Weights of a small image super-resolution model: 6200 steps.
Rows from block 3 of a small image super-resolution model, named by matrix and row number. Rows with one number belong to one channel. Each number is 128 + 32 x the weight over its row's rms, rounded and kept within 0 to 255. All counts start at 0. Numbers have three digits each. After the name is the row's rms in percent of the matrix's.
After each channel's rows are labels from the 100 images, of 14976, where the channel reaches its highest value: "top examples" is what is common among them. Only what is clearly more common there than usual is listed. The data: gratings and oriented noise at many angles and scales. In brackets: how many of the 100.
# convs0: first 3x3 conv (model.mid.1.convs.0.weight, 144x144x3x3, standardized in use, each kernel summed), inputs 0-143
# convs1: second 3x3 conv (model.mid.1.convs.1.weight, 144x144x3x3, standardized in use, transposed, each kernel summed), outputs 0-143

convs0.86 101:067141130142117111118128149100116187129061055124093141150140092191145139135126140090119064097152151096154131119122150143136114133136164101156178059136161148095102201105143126134103090154092145157119158103151091148160153095065139157176100119168087135087141153062126075147100094059156086037139127094141154174147119110107107138142098083138101085125073126152148140148127152156195123196129111089121083118108114093099085118166099144093114
convs1.86 068:106057179084208146093192097061117092129187119127125119096115110068108148085148115118111101166126096150146187109102065106101163107143129142153150121176099114181128049172126164118162105162131164108154177050165139076156128121105117149095138075127139090124161131136159144134083108157135129099135120100126098117162097072153090089150059095124170113111110109129156107124149113104126128165100111134093100154155139134174101107182100137166195
top examples: very coarse (49); filtered noise (36)

convs0.15 067:096109101167107114119108130144063130143133122138114113068151089088140115178140103124113050143100139132150000148140126075167159165117123141099148147135113161127135119164133168131168111140193172098180132138118140111160111172172130081116085145123075147125114152130146165128140152110130115123050081130126098087049150123137096075053084149120163134082141178128168130171105072108105161093123087135046151138134131143152176135112134134097119
convs1.15 125:102098137051144125087173140082128117131109156133126111136134129132124089030165092150129074145123126169189183105166118070135126106110155113173123116184043118094085099141122088136145104161098083103123203104148169154166129142069081178096148083177123145130196110136116132153071111160147132126163143104137135128171112100093102098163120105145111166086113156150156108163148160131142173149090081127073083180168146125124157129148086129161139
top examples: very coarse (44); filtered noise (37)

convs0.8 137:126136136143132122129131088118128109141120161109106088085110097141126143130106104115100166126125143143111171123103119069088140127133121129106091118156121077134106146117148134111139142122124140128146130139109134142142154110153190063153219147078114123102163127144124145167057152109110088114112133151203153118178133082112054150196134135222082063107100141224104066168107076115107075068124180139166124128147128126062113149128174053158125
convs1.8 159:138116112155137094066136147123160113149145096111181179173129165078130087140121126139082145114111196149097078150102129096095121113107161078158097135149146186140116092141159141175151174112128132176152137116128112132119162088109081176169084083163151143142126130149120109144116106080137177107086146165187159164089175154072181125071136152187135079123126122181113192162116183162109172066167183150168154122091124102100144144132104200126107
top examples: dashes (38); stripes at 90 degrees (25)

convs0.32 089:139160108145104115140148117075136094118107128102083108101122115151157147173134142136102159110146126116189080149092123091170132144165128101085114078149146097162082160121156172179161131162119162151142099124162161184146140101136161055181131161098091090137101122096115088137067145083151087124127084084160185091091165112107095184110109148203098070134075134144131122156138099154169105125126102118065077140172116121093060183117138042142111
convs1.32 057:155099150168176119101157077090099115104140128071190144131166175060106069119085120099094089121160139143106143107099087105111175129092149109118145089156095162160151068177186139124116157094148113187162122075144058083104166127146132145127115101116169055169131096174109157102080087083150165068094166113154162094134104112132137099119158162152138097092132101152052154120108120137154116125181124151118138123145158150174096063119129150160129
top examples: fine (42); windowed patch (37)

convs0.78 099:128133128168155167129090143150115138099148112136137140070165150103129106167121129125144103131129117109159015151156119077147164157112101141120123139102124170134142074146111145118156136109175160091142135135104138103115097152148113088081076165078120146122091151120145142123153142133133116132096149137115135097027136161156155140018156161085155199132186161091175170135164018083134113128156074124054152150131138126167158117097126144103121
convs1.78 147:128145117058123115150119119158141122116081170124106125113152106167128118085162091140153062088135106144169184125154111105174132172191111122155113126140075082062109121133097099101113100159099103110103175146113174173164132129082123162094165099157103166123202148158122131150131169150111118147140109100128124163194152090123089144191141114092075206119116196121147098137158144146125143172121080117060073183206141107136157142160084109150148
top examples: fine (55); stripes at 90 degrees (30)

convs0.74 120:166152179111152183169164161120169163126063088111165135159150098189119143158142134107144080102147159109133198109144105157127098081132141100173129107146161152053127103114129092092066101129063056112072161034153106120127150118099116180135091154168132104076148119076104107123147094101105097079152095128162160176171130126121157147162147136091151139157132128174156140148168155145187141187163098086173092141117121102114106120139133124105133
convs1.74 063:095107192051192152114162069143124113156113132134087100087162121113165117087144085124126117134176085188139174165135121124126186165129110179113143149161108108110152101163075164119180111223166179076159099067108176123167115171139122111115119154136115073116114101123152087151093091171170104079139128155115108114102065107194103116117077082134138128125114100141162117146101105126149104155066118142131128088151137157061136104145165124138132
top examples: stripes at 0 degrees (56); windowed patch (43)

convs0.11 091:095128148079144124090106159078135151164056093112107115178118078115150127125099111114085019113134146128164144140125141191127139179074116123152163086124118146039126118142127103103101099176104110144141156086162067112140114132090107160145149112182094174050125143066117089088149107141204142077117168130133122119129125096126123132162094128171134116063072120152100133153081172161125124121097130081139083132151120110127062168135128141092124
convs1.11 079:131094164114189151117147141134133123124247144114139116147112140140128155064102148104115138139113170093152153100141135088107091068137139114145145120177098129222108059145113155165163123113108128116097137060196111092053071117087069166128129105162107102128161188124103125131093059125141133103151104159136157110143131078127146114150150104167185105079076134157181141150125152135089165135112113169103077158096164149127131159141131161168129
top examples: stripes at 0 degrees (48)

convs0.71 099:112119100122104100125116150108029106117145097108094134155098116161159204116084209147109158067099101151149131126197124175169063127145150057167176109093153101164171122083147165128139141162139172137182091177086151121078161123104139153155146087148076109108113085113144104135161154097181145152164137075136081165151155134136132146134117144124112086161053165123117163114173174146159121129115092190124101114135130112143077125145101137102139
convs1.71 123:161102133181132115085139100111078142153185103136135148104126124084115129163109147115096180154122145143092107128115120167103163108109144139097171140105180174189168132139169160148165156120163161134156083083138108128100133153181158078166091189079166100145067101098140147095143105120112118090107124139103109099081109170151154134087103144156194071155157066108089140100074083083152082077139167142169180073069132149125088097095185123101119
top examples: coloured (81); stripes at 105 degrees (37)

convs0.69 121:122156117126108084143159095104088070149186184059135084170117166166150172144151133194094194120133075173150102138172147092131150149164183133071154129120114086179091107142144201120142163119174169105158128167139146132126081143131117096107152071137108126132109069139083144174087162159122164112096111138128125091117167109130144152113113163182043130092113181142113113135122130163106106048151137159118113112186130170113106150113124112161086
convs1.69 179:151118091174080086096141111111097137159148073147134167092127127100126115173128150150101184127113143137093099131109113160120170113098161112122179159087180170153154149134183162131129178110164160159155093153145101139118193170179179112141070187058149137107088097129158146111152127119140144108120131134111108140089121195130147140095127152164142072187193074117057155087095088070151090077146165150163166089096102102150080112107157138101116
top examples: coloured (86)

convs0.36 125:142159142101141136123142159130204160154097111081119123130193131231129147124140101106095095122195173072131192094119137118139166119121160163109124089164100094087087144169097112094092136135069117136112194098148169115173130113089126123151113123127113172066150163065126072170083137094138084044139135164134180129134110123122122178141124077162087140105119144175151116165130128171187098113168162079163091109123138101092109132135111121130105
convs1.36 057:119128118078143075136139144095169133128134111137129177086158172138118115131157074134136161094136151086130125119111086132144124103210156094136144064097130129129106063156105155138115121130145146201124138216155134149198177119154166143135111131083096186101123214186116118163114145143126185176139096137154201185108163185113150170114118081140066117163190117145076147116137144132116122123111148144139096126178138079151095166111141144101082
top examples: dashes (61)

convs0.116 086:096133194121163176153144114123137144078109124150157120150121101052100072201122096078174170153087105157127059167100130096097172155127082153124096135131139134075099118130123083113112089052183107071088128086124074158138155163155114135130162145122158136111131141172086194064149115127079210144100160183121082105122139114115137100099093172175133164145121130145098130143106108079066160138122083129112137144171107116166128115138145132144136
convs1.116 071:098094087100109105109180125105078154162142127150112115104138069187142103114214069158130143130075124162163145103145133134158157122094158109135142126100119157135143196076158124116230140157171142151137132068107211198163160149136123112162116131133124156118137111140133151089149169156076091122147071102121137124095138154086099156112089127132184161160143130118143121119113135106185115097073112082120069102112108093157191086104146108064130
top examples: coloured (81)

convs0.26 090:169112170159129137137136170138152130089123152180127142050153137051072088125099105130144132191117160121051069090119179098132156133117075143152072164145138133138132118133107157143227130133165160070102119109073109143140180099167151097158102163041148133159129166122123142131105117114068110144101129152121153110074127133166123117090148176100143139176187165090136111117131092049129123136078093177117148156121105135150154157137130136149142
convs1.26 087:148138105112142117182105074159161121105022158109144117133169103141117130138129134099108083128151099090099127159107078139116144176159058148108071130137108095058137101120057115127081095132134123101171138154067174161156140106126139129125162085155151173172140144117148180123135206119085122167082103094126134123156157075134068132145130148077102209105088182118152102153151132161100126183179107097131125142159142125158138108170073103121158
top examples: very coarse (52); stripes at 135 degrees (33)

convs0.24 083:151088150141134100079114185148169128112091134130115145069136118099098138132064127128118115171150167111046093063146184124134139145088084101142095167162167116138164120119119159124220145141141153100132141090072115103141177107126163092197095178036132157135094197077145084153121119134112106125141177164115166099078136121194111175111140165111111100131126145105124135127162091088176093114096075164111112151106116118110107178143131154143148
convs1.24 098:147146126149133123180082112131142132070074151100173136156128157110077156164080155099142085153123127061079095133097081149100122147157054150089072098104110115097154079112101130147070100096119140134149137171072117136152123068147144120135180064148149142173107146091121165131151190099116162162055138078138135114150171106126114128121103127070098183103123171110113113131181148186072141176194126128155145161153155141193122109129084112128136
top examples: fine (50); stripes at 15 degrees (42)

convs0.13 092:162123190142155150135142162115172151140065133124133097134146070099085085149087103093127044164156151111106115120137171147099174162083087132168126142119135164048120034164089088109121084124151070095093183061168069150150154166096113117127126122147160176102145181115133104097127077147122120084137144164114109082090124102155153119116152168159120199056161120136128104150108147116143125158123118079137128146171085106133111163146108152123148
convs1.13 063:116137128052159097105115078144195126120162186095125157107164136149137141052146104126105127073182176099131181162141103114140130128170108093135115129161079128134115110118087125126149107152110114112119141053161188176113116108102090158131148106168075180121152193197087172145134149135112137134125068142129184147151153053117099151169143105147131168087079182141200131160126145160137153143133132126097046142162134147125189151134118122136162
top examples: dashes (46); stripes at 90 degrees (37)

convs0.134 129:098133157055106113110105135107158130118094110101139140160120131070114085075114103108131133119097110102129164143064131171166144132165119105111103106110102148087094213159171092177053168174089010167158184069185125171217165088146172121169107169137136131127172115107093155148172098116139164132112135165147113120127128139081124103180088119144107112149095127147113158138155156137124100146107127107152107103099100122088112140132179107150122
convs1.134 074:162187136122120186126087176061149134100095145103119055148067164086117109131106133139172119162163095087154127067159195147145084083098120138141119072119148100107082210077165087136070119112096046106068154186099122096192089101127135110121136124117102059120134104090104081146130098177150090112188127135107121138131090110124157103139134124098118123137125140098158085148154120126113133139075143136117135138130170176110143158134113074137154
top examples: very coarse (62); kind: filtered noise (41)

convs0.96 134:152111179091183161124111156158148165113132124179097131114141098100086112086097120081148112147107188080075201102072131159110157147086060129191101134125116120114170134111068038095090108150105082152132132107112137132152180104124164156183144106109169141145198197157181099120151128119154093134172168150136138158163096123127090106187136129149125124171133108132169114149112136095163133136105196125186133081121140103120151151177099132117164
convs1.96 104:159130149137146158130118122163120172131158131102129120121150126126168147139124158088136195101121151077087070136096155174088126106140104121086144113117181139173155147120076161154166116114156154116125085114162114128083097078176128069191106189117113122131042172126129115110160133116163121140140094174109124110060154151123146154072154155137171086148148098115156136119081112127127102109146198133203154056078186170100133133068209132086122
top examples: very fine (77); stripes at 165 degrees (47)

convs0.57 086:152134126148170179149102135158128102134137133133091126058161153137131164154131165128080157143152126125158024142128090055153168132129103172089122146144105146141153074137118143125154141127147189121162127137100142110124095117148164028112109170061134112121076146159150120115128154132166109141084118140152164072065128177129127152057145143117167151121188152108178141158136030097123102088136109125027148129128138127112150124090128090114129
convs1.57 161:103128126100154122131139154099143096129088147120155130169128157115136080088146097143111064112161132168178164125143142059146099110132152107177095098188075123090076095135132083126113115144103051157112202128119120119139128101056073184118143059175124129153209130169086127127059098146094149121141142131170136150161159109080128093152127134125094153100113173165152128181132182154131178130115106111075104169168114117116174145167058142151132
top examples: fine (42); stripes at 0 degrees (28)

convs0.5 139:105119137107083098121101140091109112117098079098144119173121125129153110112139134150160148127145095162165069146156131179166115146155159077150178110112142141116134137104170179171166134141156131118146119095142123156138172119130088180153071116179128119119091101096113121119142098144094194133130140105037093145091147143132179094068083123054105112125077119063098218095150206135104163178105040157084120154137099103148096109149122165154132
convs1.5 133:130142119140100132182113110126085127117153126139084094078120085163105184146123141126166134120160084104132157101146137181157150132139117176103182131085149099166154154102150124082092111115138123110110104162139098115115119168165196077091164174064105117097116106132132145088174165170113079111144126104064113123164079117194084137179112109061170141161117104058122072062134054088152066164111088133098105121127119132179115116127164071109137
top examples: coloured (83)

convs0.120 098:062135158062112073120119119091119114126113137072117105212100139141162123129138123129105132086127080129160128170138163186134157169119164085087099103106078122110089173160164177154083166131139056130147141099177123170124122135129110135127163101166087153108124076118092110156136127177138217119104147156104087072128175102128156134143096176165089120108084144151087157165122186149104109098101116134149078131179068136113076148116157161177097
convs1.120 091:086141114137073124184112183039127124134098112204120137125050162146095133139097142138123143186123128124177101115142159134173106067098149150143158067104127121092079187071187101106098126098110097135082158211135104098139125108136146117139109168087139116139119107085123136165101095134086154175165167079099093122118132194120161135107124107134058109188202112116153135124152122086120138113102152126141133145157075120137109171112128069127150
top examples: stripes at 0 degrees (63); very fine (51)

convs0.138 121:176137199131186200183146148173173163130126147161124125126166105157115129130125135101141122140124195100094212094103107123112142094091102135170107153146130136114162057079078061053077088099099074119090131077095116110116162133129150148132124105128160115116161167136153129124155124125114067115169115151173174148170129124126119141168186165139135147171192155163156105154131113106190125134132193130189135116123157112110149135162086133111174
convs1.138 082:162102126084133114141158085150117144144104108109104131064171104105144156123166124130123154130125094115096131157080091171099208175140107165091148138105152130132194135133087200118167112172202182111179094142139139149164162139183184080145098180096144130099074111136189120106155158137162116118119108147095091124074088137164093158090125135130152108179152074111110126096092085101163065140120167140175160063129132123152093090113179124090150
top examples: very fine (88); stripes at 0 degrees (46)